Rows from block 3 of a small image diffusion model, named by matrix and row number. Rows with one number belong to one channel. Each number is 128 + 32 x the weight over its row's rms, rounded and kept within 0 to 255. All counts start at 0. Numbers have three digits each.
After each channel's rows are labels from the 100 images, of 14976 (inputs lightly noised), where the channel reaches its highest value: "strongest on" is what is common among them; "peak at" is the part of the image that holds the peak. Only what is clearly more common there than usual is listed. The data: histories of elementary cellular automata, time running down. In brackets: how many of the 100, against the usual share in percent.
# convs0: first 3x3 conv (model.mid.1.convs.0.weight, 192x192x3x3, each kernel summed), inputs 96-191
# convs1: second 3x3 conv (model.mid.1.convs.1.weight, 192x192x3x3, transposed, each kernel summed), outputs 96-191

convs0.24:129137142129125130128127139153124130117125121132127133124131120147127132126116133126137131165127115127133119182127136127115120125122129125170123133132117129126121102130131131122128120130127151124126120124136128114129132171117129130129139136126142125160133140136133135109127130122128119094
convs1.24:102109127117127123134108123068121122095050149120133145125113118109134100114118139000128108111122114124113152112133141128138000127179130145147127139081147142119146127117171104165124153120118161126141142120113147130127139032144138129133138107117131122142127109088026139145133147127127117120
strongest on: 001 turns on (89 vs 49.9)
peak at: middle left (50 vs 9.4); top left (35 vs 14.1)

convs0.32:121133122123127128114144126124138134125134144126126127135121131111120126118128133122129137134133132133130123123136130125128128124135135124112128000122138127127143126125122147126131121128134128114122115152127136131126123135127132131134121128120122163133129129124130133129130128122132126141
convs1.32:125127133127126127118135112108021133126122124000125126125200131119130126119120131000106127127117129125133115202096133130126094130139148121118126125122106133121124168127126126126128127121126116140139167126122126120128102023134125133126139124126124119144127105134132138137127129131127125124
strongest on: 001 turns on (84 vs 49.9); 011 turns on (78 vs 51.1)
peak at: middle left (45 vs 9.4); top left (42 vs 14.1)

convs0.132:133131132122132142131127128127126130125135130129127129127123126130135133137131128142130124130127129129127129130122129133118128131132128127125124130131141081125129094132130125131134127138164132146128131127124129141128124130126129125129123124126140124130255132128126131129119126122131121129
convs1.132:121122128129116208125130130119118125120126140132126116120117118130133120135134128135124126120125127114128108118124141123104129124120131123132132134131128132136127131130124118121134119125126119127126136136130124129141125127130126128124094139131122130116255135126123124115129123078118128124
strongest on: 010 turns on (77 vs 50.4); large cells (74 vs 39.9)
peak at: top right (37 vs 14.1)

convs0.156:125132129129126124150129122127130130138126117137143133136124133128125127130136125118091081123131128132124134126137134126128129121125139127123131108127156129120134123140129142128126120123150130130126125137129131119129130128131133130132129129134129136125134124114131130128128128130122124120
convs1.156:137121134118125128126129052132119116129122125118124122149119126118129131136129125114214126123154110119124133255140130132067133126118131140139125127128127112121119127125180136127109131123125130131148126121127115131123127127126121128118129093133111138013128125132120123118129130131133107070
strongest on: 001 turns on (77 vs 49.9)
peak at: bottom left (85 vs 14.1)

convs0.47:129122132118124127142130128129120126124131126130128136123127134114132125134138131119136126126127119127131117124138130135130126127139139125128120136124255129126132128125123121080135123126127128116135126131128136124128128125117124129130122120131129121098131132134133133163127125129133120067
convs1.47:123082070109124129135138134112144121133135111135154139130129132148129139129119126116132127113095140131113129127134132123132124164110110134125117133128061139129135144135107097168125113125130137138138133124146109144129142134121124132128080114129133124000127125199142118121124139255121171128
strongest on: 100 turns on (94 vs 50.2); 001 turns on (93 vs 49.9); 101 turns on (80 vs 49.4); large cells (72 vs 39.9)
peak at: bottom left (48 vs 14.1)

convs0.80:123116184121121128125152138137121119092114123111140135138137140105130127129142123118123139165130106125125093200135141121120133122117140146151135255152097126144117126148148216121135134142179130108134122134119157129133155161141130138129133131115150126215136116128125140117131123086127130154
convs1.80:131111132139121191115122117112130152122122124147121123125118119110119119135130128130132122132128121122121130035126124124130147143131133115076132126149127139138134115120119142127138142131135126174129126122123147158132156128133131131137129130138121114100135058101090105121123115120130112129
strongest on: 001 turns on (83 vs 49.9)
peak at: bottom right (86 vs 14.1)

convs0.165:117126127124133126143140131127120127127131129129128126129124126129128126111000135130128126126128130131128127127155147128129128129129100131130131133122130120127255126136127127134141130129166129122125130064130127126128129129129127132128129128122122046128128139126125131126128128131124126133
convs1.165:129141139129111114115161131108167088138124123115117098089123086148122129132142132102144133093144132118129147123115126072146139136139137145136134142134094148142255118130097129119111025130130099124123130133150139095121109131134115118127135136143104000130112120148110134149106128169134135109
strongest on: 100 turns on (93 vs 50.2); 001 turns on (91 vs 49.9); rule: rule 122 (28 vs 0.4)
peak at: bottom right (63 vs 14.1); bottom centre (35 vs 9.4)

convs0.162:122138119140079127129135112131137144119147132137128016140126114127130137177124136161138139122127099116126072128040134128142127136123151104153122132151143068112143135087126174124163137129162123190122125137133126049123049130121093140130114130114132158131128134216124222133099131154137132124
convs1.162:133133124134236082138127122141111094125118117119134105113098116123122097133039167131110117138122151125128024124121124123114046212130114124143124121041110147136119128105094121121108052122062121118154101122139129138144104130091114125148057125124119188110087087027096000081126127129116139116
strongest on: large cells (90 vs 39.9); 000 turns on (82 vs 50.1)
peak at: top right (74 vs 14.1)

convs0.64:124131136132127121121131138128137126127120139127125128119129134226122126117139114139127130115125114126126141212126135128120121131118123130191095130127101120141137134117128119092123140126128136127124159133135144126137059182140120128130109130120116132178137114142105122116135119106125129103
convs1.64:119119129142124134130122121124112139132117131118120132118125126073127122140133134133206124135127112126117123119131129128123175110146124128126136126129127136120129122112128080154138131125134124133138131128121248128125210048132130130092128125121124112126133119116105100206131117123113102125
strongest on: 001 turns on (79 vs 49.9)
peak at: bottom left (91 vs 14.1)

convs0.89:126119125133131128124122133128124144122132123135069130128127123124123129141138132127134178128120122255126152128147129130133129130125144130126122135130156138138136137140135134124129125125127140129125140132094122128125140121122144000163125000137125124121129123138125129120181125128160122118
convs1.89:131145126115118123125130145134125165138136136086118128144126118137129141129133145117152027128148128130097065130121128108133135121126128142122163123131084110134133069117160121137121125145117126139179162106186135130125134108255125000117134144119127121139128135120162112132106126252146142102
strongest on: 100 turns on (90 vs 50.2); large cells (74 vs 39.9)
peak at: centre (50 vs 6.2)

convs0.113:126126120124119145153128134127126129132118142123123134130164255122255131136130128137123126123125128127123129127131124134132126144127126140127130130121132131172133122131124128132131100138125124140156125129112127129146103126115128126129124130125128125131158130121124144126138137123122132120
convs1.113:131139155120123116128140112113134116129120133122117113118122000131255087130127125125119097124133132121131131132122126038126133127125138110141153108108125121130127117121127124125154128123126087115124134130120119130083128116133135130121117132122132125116142147108132136134118111137128105123
strongest on: 010 turns on (90 vs 50.4)
peak at: bottom right (38 vs 14.1); bottom left (34 vs 14.1)

convs0.123:089119115179104129132111104153135228114114122159140043132125128129130142255150130130138171145144127168145081127116126125124130121108101129148116145142124000142135102070145130135160123146123126253142127151134121128143200120143167151165137125122123158122124124226134138127090129167103126078
convs1.123:146119065171128095135144093062138217138126127033118123160128106095119097049041130086117084145143144102120091108135118121102124138126127135163138113082100119121104122118096115145088159127079112125156173134132139124126123164139124127185127140116110103121105144084095067144107109136032126126
strongest on: large cells (94 vs 39.9)
peak at: top left (62 vs 14.1)

convs0.164:113130126132144150131126124128128129124133120125123123127127142128132255131124132121132124127119125129131129128117128107124123131123136133129129133125137124124121255127124127130131124109134126119118124124131126128147120133140130126129126125129128122126126129119135123131115132131122139119
convs1.164:138128123129143098122125129137129126124133129123158123110134130130089149130155125127125127144128118125126114128116137126119124108129130121117129125130124000122129255124144125133132070124138123176121133128135129119127126128145126126128126135132128117128123126123124145121143137127124126128
strongest on: 010 turns on (95 vs 50.4); large cells (88 vs 39.9)
peak at: top left (60 vs 14.1)

convs0.46:111128129126126127126122000130137127123128131130125125133128129135127124124130119127137128130130129126128127127129092123126129127134123082134129128122132000128126060127126123132134129127133100128125126129129130133126129129132127129123129130123121128129125124129206131130055128133130130130
convs1.46:125120149125138128129125133105129173118068132177133146121135137125124082123121093126111116032136102127132117129047149168117127127125150139134131132208132122109128169139104118129109094133131255101146161112127120135128139137128123127126105169143146163126122189125031178109116120129143000032
strongest on: 001 turns on (78 vs 49.9); 000 turns on (77 vs 50.1); 100 turns on (77 vs 50.2)
peak at: middle right (33 vs 9.4)

convs0.168:147121130129123014106113133135115118130105122129134125127155134133150255113118122121130138134128134124115128141126136085115127000151111115133136116127139140029102126153131122138136141115147135141161152111151135127138121131120137128129118120134135109134148115141121133130110100131125149106
convs1.168:128131125123122113123133136142130135128135105136140168131142127135003163127121127123122116130125140154131135135135116134114138001132118128125121125129143079175131147131126138124155127129125130123104132122132131131135101134133131124136125137136161125137000122134128152122139143118136075119
strongest on: 010 turns on (84 vs 50.4); 011 turns on (81 vs 51.1)
peak at: middle left (68 vs 9.4)

convs0.95:135134130124133122158132135131142130138133114140121126128124130131122127127130129130255098124027126133124128121118160124127126127130139128128127103129255133115129101138125134129129120134129128131124131144131125144127134125121138126133127135145133142129121130134138128123132128124147125133
convs1.95:149029000123135134128121149115117117126132132129134123131118130120132130122123118172176120134107114122117135128131131134122130125118120131122111118159118130126126126130111124130115121122119128121144129126129135143130134124133118121102121125135124120134130125121137137097118125137130133000
strongest on: 001 turns on (92 vs 49.9)
peak at: middle left (37 vs 9.4); top left (32 vs 14.1)

convs0.129:131132124130239126133127131119153140130129129127128120124128127146131133136204133131131130117126128133123162126131132131123127128127108125129125132129135141122255188105125131130129132126130130132135133078131127255129119127126131126125128127125124120133130140128123117125143128131133127121
convs1.129:158128126129255116126125129127151119125134117124136124128123120129116132125136126128128112119132132133127113124135105127146126128124123114127130131119125112129228113125103119133119119129123122129105130143124131143128116122138111137103159160127095113123119116139120128130000127134137127137
strongest on: 100 turns on (94 vs 50.2); 001 turns on (84 vs 49.9)
peak at: middle left (46 vs 9.4); top left (39 vs 14.1)

convs0.114:123138116126132255155128132121130129125134133132134126134122134130118141125128127117129131113135125127140126129133128169133131147118123131127123135138133128120131136126130123122133145128116128131133145125134134116138127129122123126136118127128120126127002132129118131133141129120127121132
convs1.114:138141126143133161123144124133135102138127127059133136131101122124127113118127120128133126146124122116150130138140125112129149100124123096122129139113122152150131039124100114124119135137161122125108156124116124125098123126135125130114118126143122155107208145120116126135134136151102117136
strongest on: 010 turns on (89 vs 50.4); large cells (65 vs 39.9)
peak at: middle left (32 vs 9.4)

convs0.97:133072134112135125124134139123140116129130126136221141251130122123139128118129153121127200136070163077160124150132132137135127122130136143119083255132140139131152129128145136125141131095166141122120114137118143126131128112077162207132138255198125167135152130137124124129134121119134095127
convs1.97:115160125134133130137135112126104121150126134116043140228126109139120126140131133120134101122167124143117110114178143131135124109127137133125134124117135125126122137115156123130132124160127123135138127120205106133101120115131134000112143123135132142122124193137082120119124134074133130132
strongest on: 100 turns on (85 vs 50.2)
peak at: bottom right (99 vs 14.1)